{"model": "contrastive audio-text model", "dataset": "single notes of 20 synthesised instruments", "train_examples": 78125, "gain_aug_db": 10, "time_shift_ms": 50, "n_mels": 64, "hop_length": 160, "input": "log_mel", "spec_augment": false, "win_length": 512, "tokenizer": "word", "vocab_size": 104, "loss": "softmax", "embed_dim": 256, "encoder_arch": "regnet", "encoder_norm": "batchnorm", "encoder_activation": "leaky_relu", "encoder_channel_attention": "se", "encoder_depths": [3, 3, 8, 3], "encoder_kernel_size": 3, "encoder_stem": "deep", "encoder_widths": [80, 128, 240, 416], "text_encoder_causal": false, "text_encoder_width": 256, "text_encoder_layers": 6, "text_encoder_norm": "layernorm", "text_encoder_norm_position": "pre", "text_encoder_activation": "relu", "text_encoder_mlp_ratio": 4, "text_encoder_head_dim": 16, "text_encoder_fused_qkv": true, "text_encoder_bias": "none", "text_encoder_qk_norm": false, "text_encoder_parallel_block": false, "text_encoder_inner_norm": false, "text_encoder_positions": "learned", "init": "torch_default", "residual_init": "none", "optimizer": "adamw", "learning_rate": 0.00092, "beta1": 0.9, "beta2": 0.999, "eps": 1e-08, "ema_decay": 0.995, "max_steps": 4300, "batch_size": 128, "epochs": 7.0, "lr_schedule": "wsd", "decay_fraction": 0.2, "final_lr_fraction": 0.01, "warmup_steps": 860, "weight_decay": 0.3}
Rows from block 14 of the audio encoder of a small contrastive audio-text model, named by matrix and row number. Rows with one number belong to one channel. Each number is 128 + 24 x the weight over its row's rms, rounded and kept within 0 to 255. All counts start at 0. Numbers have three digits each. After the name is the row's rms in percent of the matrix's.
After each channel's rows are labels from the 100 clips, of 14976, where the channel reaches its highest value: "band" is the frequency band that holds the peak. Only what is clearly more common there than usual is listed. The data: single notes of 20 synthesised instruments. In brackets: how many of the 100, against the usual share in percent.
# convs1: grouped (26 groups) 3x3 conv, stride 2 (encoder.blocks.14.convs.1.weight, 416x16x3x3), inputs within the group 0-15, a 3x3 kernel for each
# convs2: expand pointwise conv (encoder.blocks.14.convs.2.weight, 416x416x1x1, transposed), outputs 0-138

convs1.293 106:167173143124094119130153140102100131084150130080078102131131147091097136110119130146137143163168172147160096136109116123111117122164177090103138081106111105173132138128117145121095113118109125110114122139150131179165139169147119113130121128127156161131131158141156111163107093081135152128127155132088139096082157135104124155119125114151153142134134120126150100120145107122084111126110124166141112160166148102100081115096140120137104
convs2.293 095:113115128130103176124103129207146100118139133124158094123164187125141177144106121136102116155125104132126137135144097129139166111100124138107166131115138120120126104105133107135127151146132172089153139137136149156107114151130146138143150143168124174153140108108153098150125101143164208136157154146145143117129110138113123108144156150118155126136111147113157175122162131155122128155143180119099141118123139124130100153
band: 1000 to 2000 Hz (95 vs 25)

convs1.257 107:163098175103156144136146158134155150128127110100134138120132149124113106113116126125137147130136141120157125135135139163121144156151149111103090109111091130116132129111105108146119116167139081138079090141119082098078126135167107122165104121119096145138067084097160157132089142126111126127110131125119116114101127107130117119108109114126147164115099093111098130128140129133163168048095066097109095115101110089087131135106151136123136
convs2.257 105:136140093127108111110116130131147135144168124134136163112139135106135118148136119127143094123118133105196123143091113123124123129139133123122159141133099173118138143175083135150135152125168128146066093138121136135154112140107099120130086107115080113088156106097141140140183104141154175155093117088099105154126146154087127107113100136128114108164138141107106129127110109156139135145112215081153094156074145116128127148
band: 1000 to 2000 Hz (72 vs 25)

convs1.73 102:151114123147133158120105148116134097110117116155164150114051065125153091141144097137118145088098105129163170124110143129153173137146152162137105125174156130114103147126147147140128128135140093077085120116127109123076090101119155143144104123107117126097151153150142109116122146137142130099133131116105088094162169174155164104094111131111138105110099135114104118124107140145105147117078124132149129146123178113118121093113099148121131
convs2.73 096:143142176107148125126127112102099142131114161128140106120131161139111129143138098129148131115144151086172116133177073173102129158142140138115113154112148097114146141173100162120103135158111051146097134100062116140140106057131135145182137117176116129106129112118154163147106148155139142159099092084141146112124113131108143153136090132144151137138115136087164141109129117131148107150131113133201128095177161064126101167
band: 250 to 500 Hz (98 vs 25)

convs1.254 097:160160152113138135118095087126140111108102108156146126121151098150098114123136100123148142114109129108136137151098122164122138130078083107117107120100144155102120156140128161128107118098125116083101185127176154133135090071078156117114193182162111074114151126128173116133128118143152094094114159156171130157126110152122121135107128098150111103124123105138118129145121121153113111162107132167119120116134113138117097132098101143138097
convs2.254 084:148092146089152103114163112152108155108159124144095150136135106109132079126144129148116135142080072128105127127144147115143128171139138139168105113160119110173125136134110089152095118175136130147150122117113103127101128126103131101132118104095143109089111111152113164107101126102135069127106108126140145111135099085142155136087102149141120158101142112104088087105111117109157129138134104115140151095166181146145140170
band: 2000 to 4000 Hz (50 vs 25)

convs1.374 093:120154159099112140141156148105136101126120098103097104101137102127118128103112118116118125086155164110125124120130124131119113150136089130110096160155150093107103087078094119102115116115138103140126099143127069086086117129128097126105167136169135104118151111144133114088170089070165138120145111133109130098124161161132125151122080101108102088119154110130092085105097096097128078123156130122143151113122142118117106109167154143150116
convs2.374 083:079143105106154156130114070129127106132100097101129101138134100135116084132126090107143115126126134120084098109086120108095122154079140091173153136134118097109058154147178170126125113143100168102131162149145116165134129138103095114159119159105116123125122096142141135118101144109102143064182131154122122130130153109118093169155093140090115118110126128154106119106099117131125122115159142144092142121107162113144131060
band: 250 to 500 Hz (100 vs 25)

convs1.269 095:105103086107109132126136126143123115118094094152095152159163150095106123146090122101138083107125112146129122096128106123161129161144168133144111115148153135173177158172161125156140092114141122110142124139128098073108145155157125128109163124143132132161119130136093143114147090150110132132131139114165157156153119182122167162135121135128148123130111134127130123167127111113091092109090164134130165105141159129167123142140160154182188
convs2.269 098:109116107117117096147122112128121110130085130142090169143125107130137070146158093105154127125104142106131154157094143093159123132143102120169107127133172142157138147141135136132095148158161109118157163136119116128165144123153147120127132113096151096139113097132075129078098200122119121163142147120197099159104114119153124102120169149126145145101139104122102087106114124171099137155167111111097143113160141128096151144
band: 4000 to 8000 Hz (71 vs 25)

convs1.366 099:103143074148160102117133145108136084109135070098121097143146132136095113156136161125101120103132094106096122104133135090100127094110162119123145117124121146097138148147120139141137127185121138106084086109069134119096110142133102119122096092124109171129085145105119139097125116079099129100113097079088139123113146121095168144109087122114102144116122107149144094127121097125133145087093112122136094149114092118130101110124095121152144
convs2.366 101:078137113089133142107117096101140124181110123120121112121114144099097104117149151100111142096110132117139107127105094107113113090098129105121091125126097134101094121123109106125138121113127116102093144129131127149113121103116085080116114103124138091097153126076092126136166079117088121144167121099106097139102152112131098131155117099113081126143096114151117121100143148103111119081151157122131095174107126161162108113
band: 2000 to 4000 Hz (54 vs 25)

convs1.390 083:138147129151127105183160139121145149112105147120096127122100114115151138149145107124087127160125118086075100150127093135133146187148170109138102113158127139130141151124133127101136136118122167129155131128136124140100127100114103132100127125156119114105095142118076130081090097123101087109110104094167154131150135110119166122187161135146131174163186129104143172143124104114113158147154157126152149149136107088119105124099114111099099
convs2.390 083:113154170134134156124145096153113139139107132110146131101127163129114140125185143110103149116133079100162101109186091139098126135091132126154111128122137111081132149122132097130098138162106066167108159095113121147077167135132133139152161157115133140111101142094169151104157125109143097154108090134167113129145122131139128141095137128097098162131121111128133196153122152117107152125125089145141118117185192124099131098
band: 4000 to 8000 Hz (63 vs 25)

convs1.200 098:093110105135125122126101126152191183119104130150158155138133120105111135111083109142112121121125122114156156086127113115104144146144149142105097155160116149151125105103117137125122127155145126142111124131121098140100143170151091109107168184179097144130146132121117111123171156145121099102181149162114123154184172159084129091109100109138102076107118102116130151144111125147111123147101114176155168151109154131122146121135142122147143
convs2.200 100:129144096127136154119141110166144100104129151144122147114114128132107166149107127122148154139185161179127113157167089127148117082142094114152113135142148135148153155142138112116146144091135052090197162128104148104122112089158131162121116076167149134172142135104122070128106129105111108166129179109138108138150156103144111165119136093116154141119116085150144102116096132149104112156154104111097103139114113114148136107
band: 250 to 500 Hz (100 vs 25)

convs1.87 089:111145153136153140125124110148159156177098141152099121116167140104123095094143148142154126084114105143111129170181163101098119104084112092085119147140165095126111140119094117136134102110106125126103128134123132105120128160100103089099137163124140092097165152159169154164124138124091132135138124112097078137118116101098099097123136132108124152119137133128151098097131147102123074156156142168134123122118103128159130151133148086111074
convs2.87 083:123106097106146136144135112118121125144135157120094160175100114110137105123154157144121141098083129096143143136128175145132121166161131104118133161158127119151139106138130104155136137150144119144062066112113102114086105107144123127110171155077124122120141146156165177150142180156164105138136130160135125099165129161162124141133148118111085133146154098140121146156103103086156146158147128090196130134114116136153140176
band: 1000 to 2000 Hz (100 vs 25)

convs1.166 101:142146130105135131125106095143144186112132154118146163142123136136120127156154147140125109142135118098100101095138120108110140130122151112109117123099133130099115116164192132157179095159174087104125126147140135115138130089058103124091140126083123087109148092129113136107132089109138098136089108153086111119114148106126169152122127151143166150158185135137137137116138146149145126176146127129153091129098101128073096147103101138120138
convs2.166 105:151137118141145137137105126124205138132115134126128141143131114129104147156103127097105116122129174134094124106111137160129152129107149144154131117129139210119118128150091101110116131095134096132143151164142121094133133134179115166148132099129100125150123124138098112131119161114142091145105154111107126153127147095101127139135134115136127114102113110126117124159108095101114158139145206142110125162129075127118155096
band: 2000 to 4000 Hz (77 vs 25)

convs1.93 102:102133112118152129115103123128118141140131109145134145146163174126114110147134119146147142141142137101129124097109144133130129134153160132106150181173177103085110173165168086082088121119122123137126154153148147142118205212188142120142115087125093116106113102120164174174119153144113160125099118088106104143120120131143149104133124120108120107132128124124135108118121094110126132134095104128155149112111145141101116127125158101102132
convs2.93 124:154127179142125122099092159124137145116162169141124125116140110100163117139121138102161170109130120141135117135144127136119121165135111165114090123136132131163136122137112096142133119140164079165047091132100142105150142107120103154118178109135129140132113107105124213114122138156122135163150107127141147107190106137116113116113112116164160152125123116134144114117110115144151112136134099085187123095143138101125150181
band: 1000 to 2000 Hz (91 vs 25)

convs1.383 095:150175179154128134140178149142143158114101090125134122115103102120145172108074129162130145142156138109145118111140143150114140132114101148130137171116145149162115111111100146161116124098096123147158154168187140154126093103144158150171114129108154109142120128163123152158120122111147166117098131126136157142117141108156146098111153145103095154126081106123135124135130148078065119139122117143137165109128146116082113132117160093084136
convs2.383 084:123132094151114113115154131094096166111145134122073159109126101110117100121168132098144122105109122151160138090111120133077089156171087108135152115142129134123092126153173136137111137173137196152100075073164110159158152139052147139145116177132131105082150144135150109095147103124154083118106104154092122120109133137114141118117108086130137127117151105109158091087100151117122105095107091153153126124161131105105120125
band: 250 to 500 Hz (54 vs 25)

convs1.314 096:146116142116156142143144138135125108121147138127125146099100110145153143123142156133109155114142157104093131124097105148112122110101105119158113120126121178165164116114129141119155111108141102128099124089090157167166150155130113123116163162180105134150107126131112136113130166146143131137187196209131131142096085118142113110134147138121150159132137151130149140148146109108132127163173130188176190127104114127159133157122131126108117
convs2.314 120:116099087125147143126137118174086129096167116128140116119154126112133140139161126160125126157135110147125164126121116091137153112121167145175120095093132073116127162137099120129107147136119125174118155162109106143147121134094121099126112155128111106101157145128168112113113136114080096142147125127113115186120099094141141130144126148115104126105141102131124117101167131087111126099137106110109133177118150181161140128
band: 4000 to 8000 Hz (94 vs 25)

convs1.373 094:117105127154111145150178127107117122123113119092116143123116149154106087093112124163141141162138095168152142116132096092102075137170128148099087104089134117165165155091087147107096139143164159115101146116109102116080140147099127137155108120152096154122094114171137133158142148098154140076096095109134115112148101095139129160126124140135139095132131119140123120150105114075113162104124137158119122105108086131136130110136142145109174
convs2.373 088:121139176135109128113085122152155147128133122120118128126119147108128122130061155161089120167150112132139149153150121114084143161112132159143115165125180158133148122119136105130108121120131112140104133130141103115159160142130160118179167119171166163147091165147139113125152107143118106139143121150119117108114160159118108112152090172139137111134152150132182114099162100133135117132100121148153115139147154141108099141
band: 1000 to 2000 Hz (59 vs 25)

convs1.220 099:160142122144154154126119141129148151117135109127125154110092118150105101144136122093128120103152153131149161127150164144140126176167146120131120142122103101127080131137165113128140108148144105156148102094114148152101113152133128142121137181168118154130112155093143109084117119136107130165154150141115144146085110089098158155190131112190133091160101136150113137128134131170203159150177144151145130134113123125152127132118158153169155
convs2.220 091:104108079102102114168131094129109159156121144103141164140128138133109091119170118094130131144102120104147110136092179122183107145127120130182151148141151095128118139119152161137138101142109226138102132148131095125099156172135128133077125134112164098129118153129150100109107163081130087111193127157137136126107087132189139141103109126139112117153142150105141129135133097103146183122130094126134176151132152113130174098
band: 4000 to 8000 Hz (95 vs 25)

convs1.267 093:100100073133091112099124105152127141108135142132149105133131133120155147124140106108115111106095102101135149129095128107095140141132119123140166110128138120113149159163172099104107164150142107140122141140153125153116173182169123110149173133170126154155111108125122135109093150159105094119142118155100103107090159140090113104138140143170165192122105109146153145145156158131133126083090085113125127104101131111102113087093116155156144
convs2.267 094:141119158130106162109125116136101149142099150142131155112140138134156145141092130117142121134118168161111106107129150148124138103179111105143130133153180141116145165144099129121100153113145147125127112118127145188154135136064117164148120128111147160085149119129150218138104107142127136181105146111103184121122176101117149112141093125106144122131163118117122169142112134144147100124111150144168125133144110128114117194
band: 1000 to 2000 Hz (66 vs 25)